python train.py --crop_scale_min=1 --horizontal_flip=false --arch="vit" --grad_clip=0.5
Rows from block 3, named by matrix and row number. Rows with one number belong to one neuron. Each number is 500 + 25 x the weight over its row's rms, rounded and kept within 0 to 999. All counts start at 0. Numbers have three digits each. After the name is the row's rms in percent of the matrix's.
# fc1: MLP up (model.blocks.3.mlp.fc1.weight, 1536x384), inputs 0-191
# fc2: MLP down (model.blocks.3.mlp.fc2.weight, 384x1536, transposed), outputs 0-191
fc1.212 093:535484458520523485502505499478488469481489489464490514476520475493457538521497513534511528518481483503477532513466536517506517434503520488536503454482471520503484489492503484511504457504510492514490456474524498487540466491514519528466486539495502521539561485513498477499550498476505474532513475531501482498449538521537505466465520518522476462523523506464482470527501490523515516457480460498524512505497510536504456492499500508533513493490503517516474511477507493481497527509513510533494483517470498478485499513533516507438450472502478503457522484538484528511524511473470519516
fc1.213 111:504474497539468522523483511475497466480528531504460502517511491520543514539508441471506522502451512477507497501495506492518516462488474492557510529512471485515487534485457513438507517475549538477496511546552542506470508476455504485513498466460470492548492464526492519515466495497532484510516487499518529505449517519497528513493435539460519497511467476463463518501475434520455504477542501512476513533517506513505526517495510436501512484564504517510508466478521510450483496516450542482498506493484487530488504491478529505502520467505469490492516507537501499519542497517492497509
fc1.214 105:463509516514477499461470476494511461502523540524514511437551493515522500492525479480490486499484518494464490516517522470483487501501454474481489441478488496510497535473467514533483476495535455489497495509493516504449486511525525495473463542502465479479494526459480492508494468495537520486491482511501476494471549499509474485521542498495522494482522499491508433473456497495503519481485492540509491530466518477501488508531548499491485517530483493477522521495492557509539489462481538510457534464507514461499513459548484505534533504466531499527502466539493542521493486496522493484
fc1.215 100:481506527528504469490477554489466515511521517506519505498485491513509492504544485455433477507545504441479438483506535544544478471530503502480521479512517486494489542528520509522510528505496506534481505471531503566484519526461530488497522501515507518429454472488477484526549558502480471532510515519529479506500509483463518525520505484449529498519493491489437500540502492502528473530504493509500476574480518518492505499502497496472491538498488554534497482496469531499513541462473536547520513497513471537516473505497544511470486531498476483503532491489481513510517488505513497506
fc1.216 101:509532489476515481532448534484551479492498511501544524540490475468473496503494475487500486494518493514525477509496477574523488527510525494542477483550476492522465483514472496496498536524486443480457479445490530525500465500502501508515492504470497451488513463529414484501490495493474495531497515519521487527529473519482513503476500493529462492451469497504464539535505508492485500493507517504526548513474464501498532507488537524496508498502520505514505492491487477478496497531507480472511504490503447508492484517524497492521516474485523484548500504495463532509524515574504495470
fc1.217 092:525446515511505514503516491514494465492471515517513499487487479530510492499530494486503502519480484499499528477494534464536465513494477526478447512463499496495496553513481492484490519503484530521489478502466550495512493470499455472510509509541490474533468477513498539509478478495514540523518518489504423465495490543453474460494509476476523474516514536478532462511494504490543544531472526503522493482473512494503518527514518499503494465465488495505480541520527502491552535510531523485504480487537491514513538518508501485461473528532529559501506468567507502516493514530496502534
fc1.218 102:478507496513486458500492515485480483499522509514497519507491434509479533465480501494501543537517483489492442476538523493488471524504495537531473488481499536504501517528516502484473549523533530488501508539454451518511428507464514521496492495509461463510509507540568508502485524484496471499461521485509504537472482520467473505456491521496481453507452509475511456495497482514478498547495533529467492499487497484559577498465491505517514508553449490469521473532495469518538485521505527495484486512487471512531532524508463537485481497495488521454517526531465491530505471516498506531
fc1.219 110:456498457538490520515469547458521473495479499485485504471493530488496498499433544558504493554514515475534517487505473485503488497503509482500498498494541486522506483547511524548529485560489506500519554524501502472462481447533538518514506471498497452501498498523514503522505548498484511511495520497487494532512499488519495529494472501495486498569491516457508507523465499519538509468526498500486477515494535500508512506497491534474473520478520517479531463486524541492475514510554522506499482504521517444524488501463504503519571484532495489488487484526495524491534511496485497523
fc1.220 103:499489489522489509435473469488510500511528521517507490473512514541497480508485509466523477494493503536561532522557508494497490513445521467464514494515533512483532509502493524505486460480481462473544467478444529496549526517482483496461480500527497527572428485489458518512527491459518466481508473482543541514467511456524498487513466503516518528525486469518532526502491487511490514552433509473499469497530504493446517509453517487507498488490482483525496510515473505517454504506519505493480520458500532514490507477499497467486501485486511490481555498490471506500465501484475482508
fc1.221 090:537544503464481488502527492551438519511545520544484452506510488532546493500499482501474487543533518477525501492479502477524524481530476524508536513490520520501539484474490430482533494429481555473513474508559504509536531496469489457514508510500509517505506501501488476507496548497478449504527497494525490481496514526485501502554468510482560500492531490492491496497500540492526529507481521476508501528525470546516520556478506530489478525475512492458471497510472523465517463470483529477513470451527498448498496506527504535480477513465527509512486459470470518513522495501527525492
fc1.222 103:470512543516537522495518479518504544530459469515521515505543512553536476539478525486544567513460499476538493480470497476497471553533502468496500487543476532529460479444513531521524506497533487524487523514455496488505513525545503444519472457501494459475527462454491525528494502527528495488480457513549511527527511486487548498528544496493528531490489508530495490478502494500487472495529505495469504510514506484476508499467489525506467474492506557488467495498482502486475452480505476520478466488480500465497499545526511539518470508509511473544476462503500488449453496526494459511
fc1.223 102:514518489498503535493545510514452474473497555486494517480503472522533475462496467500527500466507523480491520476501538515461494501496490484485467525494465467485504488488470519519489476533521508468484470536501503514444517523505496501494447495530463513489494458477509530475478485473502526543503458562513485526462478486502496457456497528508515474482530525493475479513448534501538526501491509503483522506567485556538480491485452501495521489544494519521517487494535480509548478495516547478537535543469495513513500447521486510499482474509533477506526502448505487516504542500482450515
fc1.224 095:472508489529525495492511513470500446446487464486512495457501526513451465451495525514465534489512504521457488554524502487546546529501519497527502508515477528526517542480555487473498521493500505542484503503487539514522548490523502471516529515503511492491471503457496463540495514482482452495526474518482527507508470520505480513498510516463512480498518506475507475505493475507455505550510505521539479558471483533475497511520499484553532516502471519514549517538524522466509457525467550542463489508505482500504467519483495517483486522533454516505477524511497489503549492483462507547
fc1.225 090:487529470495510504524545495512448453500515476496504534533538444520492554507519507452507526522460503503499485514452527492504463496491524490492523506445482503478477477464500505536469514473524463544499512485504527498525471505502507512504525495535521494491514518500493434517477476497490502525534531472527498527491494490455467478464511478479525502477485516542532505481498501503468502497466515498485478484489440481483515519503469540524500498510487549510517448506490500507513510497535543480499475488470491503514535477450519513493460469452488538521515474505515510482529490525461482501
fc1.226 097:511482500497487490501491452530500541464500450444468505483494441536498525476498482494536503510515502490490540543513471526526474553494532480499499482502478530523506480556505474531505505482497470506500494477525523507475527545520470524450492453525479483487525470478496516492501512493539483542521507482474529449455522531496524479518502509520497510483529527519522495545449492539487527491496463560482460497490470519498492429478458513512528498488500508520544468467502534503475517512518473483496464503530527497509495510476507517488483534544504451497470494531520486494489498501504519511
fc1.227 101:501448468478523467473509495457454481533509486500529507534461496500498551446547526500469516482474496507508477491515475489504475541535466502500501489487512540441512494533506456489442502561504491521489512516494488526509487492480458496482518546507492530531448509540488522464513496483436527487507465533548468491494518525480487487437493460511526473492483489515510492508484500493529477502505474470497492491481508482497498467505507500475497516540523482510483507498526458509504474485471516491561507532505521525507507442485475488564522460490456519516462497500479456524523484528472542482
fc1.228 089:425480564477453504473463521491480492526505497461530531501514535477490504485537532484466479517523500472504495519545508473474501498486453523479470503523477509499500495471477472534482504484513496486523520483501503488495512537489478519493483480496490451489509543507507490498485511486462537478470496522480493510508494515485492483492507473460523483496515516487528441529525446518487501537541503524501472504526517448481515492521517506532444504463477468499484496506507535492486463527487475480503456478482475492513485488519481547488487517484522457482476474524489526474469454547503481523
fc1.229 105:471484509504506536494472510531468533466515491479447504481513498500502513507529480497524481499540520457491469526508479477474502521505515513503499501543482501460505507487493464435512517527507437497498510445500469522508519481525481456514482457546487443526474488554483503494516495530519532497471496502498537484472467443491500475491476519486510484499529522483495484523502452528469466511512484465522550467490454512520499501488526508543460486538519506546484525479507525526510549480478491459479465502509524464507496458522512523492511457480495532500516454466527497506455485500495470466
fc1.230 108:481543508469513489470555518467483487495521506456498532508526472512542539492538547530499485509461491500525449517493532461484512521474494515479469476554507488534486549478487505455527513489466533508479529554473535496492512497534493483484537523460505503475477498505503458433526501493483516557514449525529517525496460540493500457524523505535513498467440529554509436506483541471496466456476515471488488494492491502452494499454490476458471501504472500498521492498525512466521516512494456518507520482511534502523438537524541511472490491499543472474496501508539499481513501466491492522
fc1.231 108:482464479517530540471508516482488467541442504529512482491463428532512468490555514524488478493512492518492500528544513545516475500505486492487534465504485485517534500479482520529525505496514535483460476528529444494519511540534506484490543474492500518516524496491513508533547499494534502477531466528535486538445492506510474509516495493495461498529490497547503542499527503514491492520489521508456504502486489477435505537522497516476446524479521486527488532501481492513522547503548534504508513457477517511522511487513512450500501515517496504471482450464481490511503509462514504510
fc1.232 103:503494500506490489555496484468501506534491490471493522529522546523480497495517500466540522524489487501512506495523517512495465497490524489497467525458462518522515486533516511532516524486499490512500497435515510486469466485514533476503495517511504522497512469489510510508456480457486499517476474474522509497514509501464492456515512535487511463496524450506467534527529477513508480480512467513552484471454525480488515489511511506503501431421504481452565525452485520495469562467493531504478495476505491500477509484517515471494507471494509489492461499497490446456477496522482502554
fc1.233 083:490546499516502512476519532508518502512499517491498498499464511483529552496525495533523502510521535521460493534503495523470522465558464574459505520451453509580468483500519473504501530533522496543498539501476478517547506507483499460460490465465476446445533488480484479487488515484515539487496518493459491487494477482512500448462479493494476495498541487454524524484497498534501536484525473481492502513503479477488504520479517512456497533502527494519477547490480514486506532498505535537510470545540524449544510497494505503453514413498495507521482481526502503478519523515534520525
fc1.234 110:462513524505452504473479542479570552500539476478518451490468484501494493518475497500473515496468491482514523493475520518482534516483484516505506498481470508499518427461517515454509471468485466494522485522511498529533492530503506512536487471474467507504510519558486475491510525530502500500499495521484539499540509514522501514512482512449444489514502456454475455470497466494565506512451506487481573509523509497476493492514528504510476568500508485508525500493500516524456503497483498519480533438517463499553482476489493496459525501481514522535521538539474498473531467511472494514
fc1.235 098:514474502530478517546505488554537472516522506450502515494505489502456466493526534538500510502491501477482551500495509494485455544468534504539492466477520503512548528500495466521517532482502483505510515464535509450545504477468510505478464484514505490496484541523481474483508452499497493522510463493476505481490507539442491552497526513551489493465495506508509525513526498491504511468499475489516540541504543530504494529496506529528453491455489502531521499494481518512464483471525544461471550462535470539513519500521482528490494478510438519531452469495469536529456477455545460484
fc1.236 103:492483501483534564515505513509496450486521472464489468442520534535485511524475532529500458539464482479499512467470496519441558475543529509483491500484472508510506491492533513519478533502500478506530495467502500502477549522470470501536470492503489506498489481532478543491536498509541545489487486487477477499484496492446500473488453508459497566485527486502495520496492476481441494504528494509519501466531568459495479472476497503503517440464507533483507534534510469470483493482508474483526494529516509477513511449517511513509524463539475514521485523503517530473462525492503469472
fc1.237 096:517501518480563458513485510491464521506502488557468519462495469469475512500551519489491500516537519483521493498522500539494512497508466479509490505473509493497483509542474512490507547485527500511459517503489545486496506529490482535542487468481502514534466510477514516492521475450472484484536500506489506490478540496476529488510486566483515480469475494487515505507510501481482497522503462468522472516496517462502502496501501538560473493476525474503540524497494489507536508492511507505520472537470452494489495532501484461523519514530550527531457481476486480557479508503537555506
fc1.238 104:466555492516538496493457539517453487461508508541453519571492476497528498444531476500489519471529506514476506523520452485495577514502467506509528482524507494447521502496515504468488518515555509484527540531443534506500512448492485490504517485556518425514487479542496515521482507520541488480514468509491490505489499502538500522492495471506530495491478512505499470511512499514485552518535499529525462483511482491514524510507494516507521491481515510497484510521535518524472477462478541540494500459488511513477491468475465520489505510493508496482489527496508519470474539478493518515
fc1.239 098:517479523536525482516481508501490519515461494515517509527505520492526474491464520494494534532489528535506505499471490469509496533519486462515489491474484543488524493511476505466475475569476493474476473511508449473513485519470492534511449486478519501501479447531471480485509492507491482506531487507497500515438461520471512481486481514486525534487479477496500527537486511450492489524486488509543497462513494507496468505473496513510476484503491520480523497538478521517473533494521527489505507507483506456511485442518518537488517469513502474540484477518501495528539497503536471517
fc1.240 099:511471509519465500503523493468519558489515497550519494482498500510435434515529468511479455485516537527497505549496483501463459514512480510504497551525460519474504493527522526527506509551506524520464520478534493524492502486511519497487492464484543520520504516503494546525475483504490500463498508506527495515466505515495499539514512497494494437512530550437495537474477485449543491538461521474494514504517481496456494510449521510516512470482477521496479523533504478476453515479511503509502492500478487503477547481491525484501471476486441503533507492520516491510545487486471471499
fc1.241 105:496540460461529473498508504486459504503499518511476515448531522505490501483485515532460500548535503464536521504517493492499519527463501492467505491504497522511499500556493536504524481497508521529487515565522494518510515482432462503477482484525489454496476513523506483471459515471500539500465524524477528514500479562504529471542464490505480549470505493508489505500486479527526517484494476512533438476481502524495513482463493522484488519515507476532503505525506501485502548493469469564541499495461472488515520502522499483492504479496495500510530486480474479511542468518486507540
fc1.242 102:504474500474471514486487503531506472527536523508494478489486507534515475498519504513517498480505546507504480504475459504504495554503460483493501510454478532526504489532454552491467509524518510525505513467477511490474477467512502522505499504522471526525513457496506500503526535457509499484441450508490438454518485479520529498521482514450502531505525472511523479475498481520520492519480522461523527537513517507455506483473522508486492482495495523563463474539480507470502493494519481530486508495509520524517537509532530477480497451534471469518468509523470517462517464510546504478
fc1.243 099:426476509497502520500484517518473504464464544458553532496496516502528513499487486481535514521513490504518536478514492500550473521471491533501496465514485525493494543538510493486548533529446510518524542451447532468532472468493477468521479496486491466518485520511504494511518500516490506542451521499480535495477523511521507506476477502483506495466475479485484482495499516481473481499524529500513488498508472527477496515516484479502541468509417485503479552481473458545517531498487513500478477521476545550552517483481493463497548471562472531471534518512494478503499473523505520510
fc1.244 097:498473467486534522502469502503504496526468489552526479490520494446532539464494580503458528457481539511514498506537533501511524480506511485535462501471540502525495491529542499539524504463464503449449489469517437460527488474471472494494498457452505478502518528467480514543513486480500482496511480549507496501506471520490502509484543487530493507514532504503513511460548477509517499532504538488486497466476478512514505556502483461469481528471508512503501530517488533519515500501509459536473541516489497479475471531517453518535510500539523489501557489529505521504518444519516477484
fc1.245 089:472506434453471508528546464504504510476499514496494482469526487540528533523485478504517479522513464517492481485480515459550539447472533454540507508516494537511468467473502520464513515476500508539484501537489495493496508515475523493471535489494546488446497527482492501500539483519500540502459502500499498481532510518474522501482453525456492486511508470483504503515541514523499501523515525496512513534522525496510516506495507480515519507514500494557506467494469545495455501476538483505504497492533457482556510525478520536538479516533541486463533490499512479478490475509509527521
fc1.246 098:487548497502506502463488501465497507472513491483453535501545526483479464506491477514518491520518485474495506477447548493532483513523502489518469518505519514491443499495508500514507498507500500482489544471504469484505460481466473506447497474423490473507514448524486488476501487496497475503502499502487520501481494510493564502504502507475467503526486499492454528504521497536492510499485553477532523498522473474475529495491503535488484487530476487501475481532514480514495541521488573477526485468506440455526440492501497484461481507536503523552463507524534538444449489495522539494
fc1.247 098:509504497474489489487490520505495471508520548492479474523490528499503526526458504478478466505500500446514491489511489499520441517536425539526481515536500530493497477525503497490537530528464487460482511512522508475504474508476509548536547529491481535498501476508497500487502433490501494491449515494535501521466471518482480500503514492482501522504520506495534556509424498480504505492489543459512558515495468542528498538498472547500492514451517510523470493520467491473482448473523491500505526460477492485571511491506461518500509508471486512454507517551478491506516525487511458543
fc2.212 096:540493540509521501521493527521523524486485528514477494526475458474531519491465536503536529537536497455563507506465506497522474513467504515514478472475503479483528476505517539516495495501469482512497525518536502513511496504519526496482482492537511516505513491546511534493465460494516470491484505477517497552526462511490537496500462500481547529495527493452554491529515529517479526472511477500489503495491510510546518532485498512484493543552473506479433468493500502471484505517540457458537517525520511524483542501490515453487532491501476510528454492487493512474489493500508500519
fc2.213 099:472499477519523468497496534519491495432478503530506494523461484477507483516531485507524503501526534491526510491503519477486508531468512486509482508518516507513591509461532516497506537444475530496524510540532494489517493536549481541466489435507501520518505479510515499473513459530522477482528518470515507512543482482499564512521511510468510537480534512535504534500512451532454446467479504482519482499487479515500510457525518493512514483496533498516486501524474505536451531464466501460510521504492566490479445505508526514488492479462513512456481475492537493499478520509533489498
fc2.214 099:470507481505514586468491517485520510479504525464503490544509486508531486471505482477461482528489510523513505494488491500481475529432526465516485478503467473496508491490524497501502479494476499473504468553564509506518518532496489514504483529528543506501466476536521498526537489500501446486478505502559539498489469468480523542470486525509503525535494436496479489487505556485512499468465490450497502541527512491470477498547486481510510497474503526500517518500519512436541463512479539471514538486509497532494523496562502510543449485501513523481518522483488501531500471504542486483
fc2.215 109:518493474461472465526516495499465510550508529520497486506477487521508480537495521518508509474557552544458531516464444481536540473493505491473517534504475462479507548478458501491500509521506481497474538508501493513508483498509504506527505471490485517495529514479487475505506485443500459493513528496487501463525459491505493475520502521478493533489481501520515512480516493484527484503541471472493466492482509535518487532504484468484547486499496547522545527512497498504488451525492483478492494572531474539493494511515528499489500454520532469483488535487474531514469502500512487502
fc2.216 096:520466533529463516496495479492463518486540525505533513482516467498506472494532483521537477454494525538520501489477494509435474470492538529529532462501531501521499474509568450504456528541522510512463505512523514545484514475461529458512517460498519468468439516484503528485483509501488481503497502469516499482545466459469502468489493530508517487543527550497519486486459490460508519428519502492498515473495472513500505515506486505448516472483498442498503515548504501541518499486516490489497510521528499505525515537519532508503454468505514528505510487482476477501487490486514517479
fc2.217 095:466516516506511459496481461525510506480520524513481470499525485530480524511536512472533539546507500484495480493509454482473509521576510540539487471496524477516556554470473502500528477507491472487502491498469506500509494509521483494528501480480500487451473519442526509508498501469462481458513462487540522522511523452533495456499511485517487521477509497497523478465467507476525514473528489415508466452507496473535506495472497508517454493496526466455459438524515558507498457498542537502483490477509512473495527497487497472537475521475486513504474502509474498509521526506518474513
fc2.218 105:468483485509511497462496480499503496485493491557512477513526509511491497514491504498462514506484528481488521522465548517520524490504457495553503477523524489499543531486496530500547502515534518490506501495512512493497477486473472494484461521511440484516501479478484500540522502502451466514503549494527473480512512487499484534492508507508493521533512479505471482487519516501479478497523489450516540536484486471502527497558492510529475479511484492530468437486515479538517535479524513534496510549436514502495526474547508481521492513502511536460554502450525471519524509461535491520
fc2.219 102:533503499512469479475536498458506483495478485503507534492531494561496528501441498470500519466478501527533528494473479537499484485471499510517522474453527524510479457512487488470477491493521520484482458513497495481501523520487534502493468533494458470467484543493491492499506513440504490546490525483495500530533526509533454497464486464537516475463507493540498516524467469513539506492506503511479476481497468451506522522517445520547484489571535504470471537492533486534490566466543490478495484509522513482512495480452430526451500506501486474511476546531502521535539541507467505524
fc2.220 094:467472541499521476483480533532493549521500506479467487511460486544503511510487498529477478503528494433496517470510513480482514424511474486512501525502538467489521536511522478585529467501465500464458495475492531479485515477547541552516461525480544469575547511526524526517501509517481475504527454471463485516501516499479496466510494466502485535488503537516473504469528510489479498484502550512487472498484472487546516473486535517515506481501523522491470519493546523504489542476486485526479545523502538469484486531484457515503510432500435570528515515489472516494510472523504502490
fc2.221 094:481556509513469491496509515511536531505505484527509490497495476472502518519504527507528494500488487525492488499512510493500519515500535524471536527521474485495507507524490543510500467512490498499513518494510480523529515496497482516498489547515515504519425489536500469504464529517539484484482495497513475462524519508501459527540451518536486481491509503506472483551551511479474544464477479490506499498533530478516494454523510518494524467505507484508467481519499475509471500519495472504549500549505515461535527540500546494531504470460486549487511507516495494474470513529539511516
fc2.222 100:487521526527482448503535473473539525508499510478516525484535486488442497522512468518464525511459488492520491468478497492475482490509484478573465484498490501475491523519479501522497489497493522516489507505530486431517503517473495476500554494460519498497542508540483469476508494525515496472532494536517520466471491479490477510507472488511512468460484529492522485506513465480522498508526502489520531474534495467489536498528509519515505514494518513521519493501486497478502433507511513501483521474523485517511537503531495510475501486520553537481445477534502483504482543507506510514
fc2.223 104:502476499497446476482483513455487525492523490534520486486477499516500526509482491491424567483486516508498469488518479452502480532477515506484508515517540467516478511504525527556544542497509535507487482470469484528485487498501477540493493509539503502462500527481518503567521498520462512548493554537493514471447503474526473474517511526525507469538487514474514537525496473502465514487484462480538495537502468498545508483485495490484504445471510488476446466484512501529470501501499476485545515507526480486505517501527527509545523505522523513500510484524497483511522491533482517503
fc2.224 094:424504494477529463527517496515487484526526495455511447478508504450474514480539509515505497504493514565536534545477524510488473499489481515500529487515539485483472514502504495507537494517531484504540525519503506515520511492515522492489472470491506479508517506511491509494492539461521491463522536495457476508488521459481538467493528517495537485473474589468485533484494512460439533505533484465467509479528518461521492467475481534488500525478482458520491482504473426551478493455497520529491506494475509565543525513525462466504477522472472524518513467513438522520453525514486514508
fc2.225 104:525493511502461513465502474479472498502479546523478479482496523517503535523541485504502488498500493469484473505491470480512494447496548507510485491530496473462525502503503521518435529499527521436506511512486487518477470465527507540485497502526490536480490504503525530477525457497516490494523481499500508496480528483484512527514479528500511523470481464454499516485522500512561530464527513499581529512478497483475533489436476471499474504518498508482456499494513473482480534486522505505504457518538503489522474502469491526524531477503526552534494516502556506486511519461459520486
fc2.226 096:436504534444560512527451486511487496506503481483478524509499504478478501505466532508504527534505512504549499518497486521562491503464506494462514511502473468485505483513465523433485505514496474510496490501505526503517508450539486506477550510480492526498526513512504507454499500456500482510509529484476494491531511531486506474473525488474516454508489515498513531509537486503521506452492485484482503508485490552470511500528554473512461500508533506523497473478498537561468508471549520443510524515487472503494485511469478419463498510489512480546452536484486506515529492522508522495
fc2.227 107:540446494479517502490477462495464426485531493485541496517508454512529446464488498508486533501514458489516476500527494494479511522501470477484554525500482504483478475549497478483523504490489532494484490484490477508518503500481548462485512539495442569529490508514475563503495509515518489549499542525527535491500491483533436506486483504532495544487499500473499508546471503494503511502484509559470508508433485465475497438494502537520489516507543506491469471475505474519509477525500507487492521497501500545489514493477481510504517506492503482486485480460525517521513484463509525489
fc2.228 096:509520493489502520531509502500492473499494557504525520504520485496583478465461519524506490532461573497477504505535478526478487492521495502532486563518503509518493526469499520486479501527508466477477516511476468484510521516462494518455518531500529507486460529519516520519508473482492461497502495492513457508509485467538499497517484515503508489515505508531522472536497519518468518506474461508509516489522502450512508498521501533466503524510488510532508511507476491562525536521493542497508440468476520535485453536522507503489483516487487494500422460502476536506488493515467524495
fc2.229 104:496524528478459488450553537508491521461500440443507500549468486479468467506483499503499475498531516482476506489488500502532503498527504429479536528477460524453567498513444506543503488512507509479500523507502530538446491476501497459496472488493509459523490513549499486498506540512540504486504513543532502504514505452495502506495499506505474479474518476513462510483545473516492514473523487548514494503508491547453531527511517467520515487470496485524462486514508536481508488500489455492493486516524513518529473527473498520502496455488458474487487523496459494463526492493530493504
fc2.230 096:486502518507499523521505517527500506511445466494498484504494475516455458500456472498511483511527505474509489503449498509485475545490463514503503532536497450464506481511504509503482494454472473496510477521516517506488499485497508527490488473515480466497510479480533528475508534538524489552540526448495485477551478494524480536494494502476474459514498529507510497542539491523520513528488484495463503455479503554514456485527506498455472497517488501486472507494527502513479540520538508465491475504498503485505526434491451541516480467498446511530571521481477506474534501500479542515
fc2.231 103:474492462513525522480506507479524524477468465520528490533527474475495516522494520503491492458522507491481479542566515500520539460517494487500485511468508503497524492508553503537513531519493455464496468518531457518454499523528491481510503546488531468492503474545494509476503478511491509542525515438509523526480486468475496482487537434538478492514474507506491479493517498508510454464476494500501476492498475521483492496494480471536545524497481493490480570525515473496477484479506506465480488551494529551498460495492496508516516504523485495495554538535457486522542491502448508482
fc2.232 099:559501468512561498464521504515535498495486558487493491555552538504507500514527476496499473536514502553461551503479520519471507539518480455481496480465528505490462483497540492501512482523478431506518479531496544543476498515496536497480488545463519498499495524524506490491504526507520475500473467557512473496469504531480449526478504483509525497469510504477487503465530508469467504515445466518520524495521479498509526510450490476471479484452467509455492508522500555494517491467531482504490519538509483487501512501525513479456527476500504464506514498505477517504474500486555545516
fc2.233 098:505529513516521506525503491459475550518539517487480482460491501537524531502477485531477557518471491529491499466464554501499483499503482496464506456471480478525481483533476448518508493486474491542518486520498435506501481529521501491458525501526451494469505560469484487492521525529483496500490502572492495520509477469526552500504492527505512465516533486457495506495481528498542515479512517478511482495489496515443469474434472525496484475484507496491469486492546460532531519485468506501550493509479558487499518535537476483478511511507509563496494465515491460544483490489525473499
fc2.234 112:518529482534510527482527510501551480492502501551521474486483477503460500526496525486496473479505510497494495528547470520511462489463465558516498454434502521481456535441468469480483476521503484455520463536513475501439503489470518502468492474505498494493453503451460462488465529439525510518473506545512472506495481504514437508469506486492466514512514509480517504443507490481480509544494501515490529510519496515478505476508497485509473457457500534458466505533535543505508506536481487513513441522508509515503459536473456484495513492462500524508509466488497514451514563526534511486
fc2.235 101:494544495478511507483499487517571453452513536445510499504537494469493528502524456508527513519529486486542485504569447511482511487521506484516481473457474585500513493499532510499506493536497516533495532507459511485477538518532466524485441482474503531487480500501482480524530507495480517517506491452483525511537466496499448486490513484513516498468507446483534523527518483488537506505560502522494577527478472477517493487524444489509501484506496492469517489490502483543525523505509485501534530524494499506528485524537540486487507514455474522535524480519494502490457498524532489484
fc2.236 101:469470506454486526484484472529489494519504530502518522549550461522484528470441499483509536482520472501494515479542498489462513495514517490526464463544529480519522494535443500530496497467455530511515525494513464508511469509515489491532486475539505485492520480517490488490509457523451522450500491536483497458500488460527522491569508506496546518501499500501516495509479510540531472479505538494441544503510463532481453495507480539482487485486499542467507472481481521485508479547533503465502529537516511500536509520499518479506527528521499495467468480513495495484489499484519540525
fc2.237 098:558504542464484498486487481497490501502496502517470499504511487531488478466540519501445476469504502477492471550516544479481541506489489451534519486485525541529463496491483449485477464477481510505475506467553500473477481515526481482508503528486469497516512489518475522517505491515519494488541529491507521507509500449462499506509500504533486453555507473543547506497530510501520509496507527495511500489530508543494536471513530483451477505512480499491475484479465477476514520521492532465473447527453472518498557495487499534502506477522471516480521495496508508491554504474495529473
fc2.238 110:466476501474491474527501517469536535531525443483511479448484473540487485518534504517532479548530476510482468517464452464509481498492519482505510517479507480471521486519490526500512487545494510530482477508516518527536456494519478444523470480490542494490519527494485494503473505493524506535501496489442475513494507478516501535488535496533496467470487497479530526521504462496467499506539503515503541473525469454493524480466426489472509488542515510499505506484539503466465465546505515507509456516507490498489501541535513496483482508480466519488488473527520500494518499486520518487
fc2.239 098:451476489561470516493493493522470520470513526533548466514507528490524482484514493473535455481495555577512444487520474483505517521535520488539488468511489540535496525499527486482537516449531503529459530457516499509484525457482458483505497510502457515461527508481530522474516475500501500529475494489488494486490524525461488519511491483498517513507483531522477494516496498479521520498514509498516498538497503525506509470491515472495532530472518463474537500438461541427515518490518516542500512487488501484496519483542512535523479463484507520510484486473520517521468513493535506466
fc2.240 094:486483487516519512518496453475498495539502486555511487524510507474472528491454503537487489508495491518505510518499490457549499521485472531488484506482513495509465487441481499465493525443498537519544459491507524509477499551505519561528490522494487498516488504463538528469482463500502497530485517534495485489498519520485488456500544513496484482481512448446505505499524553535493468490539512513543479461493519510505512542507477440510468547513483535511513528518571516492514506523480493513549516499572516496526482516509473463522557490511521491505478506505468501500518537525506494509
fc2.241 097:511513489505479462503522508504544487527488501511519508515490514499517478541511479518485483502482502459548520489551486511503474504519518514528503511536485495483521513502525486433493485534492511465496506513518477503522461500526518500499483516549476518512489483524518497521485498532522491513498459453446484509515436466533493533487489490490499486480491504490486475565475483491463481493489507508503560499478478516538494554512485465574501477498480515489514467495516446495503464493482526513474493515497481451477469468488514486430478505497455508498504486493495523504488485486534531453
fc2.242 097:483491531494492499470491525551498489482500479473494498486505495486499497523521523509476458500503468528497531540499540498492480522522471534536528528506517512499479515457515495507478492518488477493462501546509500473460512528503491482470504499513501471474484496492530512507522479482529461481487510508507503471501516497455503530515523499491475520522491475509517518469525508519506566457531497529491466493530519467472490475510526501534539524491474466497513480484547477546497493481506450452496498531496513524496560508523551540534481498562476516455497449518500474512520516491466491529
fc2.243 102:496525518499466539482486471487494507471501516514522471498548488543455451460479448507486484502482476489509472471496462511530518489490541509498506486523477503540488488504502491507465500491527523472478510507533508469497468525517517549494476511487473472505476507486537452496526505519495476511497496514525489518478470477526521489539547566483513482493518509465521516479504541499520497451502531498529518491495531476505509501547493488477550467499507548500492460507544539516497482480489505534458547507504531483480474509483494465487555515523512500523526467505509480514473482477506505528
fc2.244 100:476469496458497487497515484520499505508534463507504468458519511515528509477466519480489475502548484503527548514488532501505477480513489464501521520508566470497500480498469495506492488514492495551507491538449520513473514563558532411500503492547495512499528491547499521499517535482517504485529489490485493497465456479501504509468538501476482460517562484494485495513484474503520495478473492492523484495537539487513495506515513506515461508480518485490488490515513559474495503546504465468484497482500456484433482496526488540539503516526487480504507520500475447503529555487540493527
fc2.245 093:505483518531533527459451515526476498497523556477507501467456515501471510500534430475462474501489512477463512527499532505503462465471526491498538506521526507485456489551505498516513484459526536491488462436531528482477544508528547467516508488446532500477523499502513477480516506479526526519469539495477492504498513481529481518512483517491504511497506489480506492489494483498508430495434538484493509487534475524517536488524449455489468479590495514506519511495507491515515513514492473505517532506458502516485487489502492478471513516508521498478505509514470526490553470525452517458
fc2.246 096:486461499465495519495454504524500479513525480501499469469510492526498474517545515497493518490474507505506532480503525485491494524498514469491532496461483534531541524480482443544470469472440484498511495491511489515530453492469518479509515465502512483453489502504498457468528532489513526492530474498489537514495473492531461522540493473517489484482513524499507491483514514494453508496489470502518496566473511510503515457486496481527503458526487545480477485513486505454463506507513517487498497445501461500551588472506466468526502547512508503485529459462482488506534511487490512479
fc2.247 100:516488530491483496467487480486487511521533537487503490421518514489484486539509483526488536534501565539492490461492498478507494493481465466502471508543499466505466534497535518466511494566513473490486539473501508502493504485531485516509507458513522513520520510555505523532507474488480493532481512521498453519535504509494536542495479471493509499508477528457549476495487425508555475471491511479468503473517513508503455467501477492437484529482530543494472565523508508472511489458523519456501509529513451450504466504522499502543535474483507501507502529505499493485490480524504461486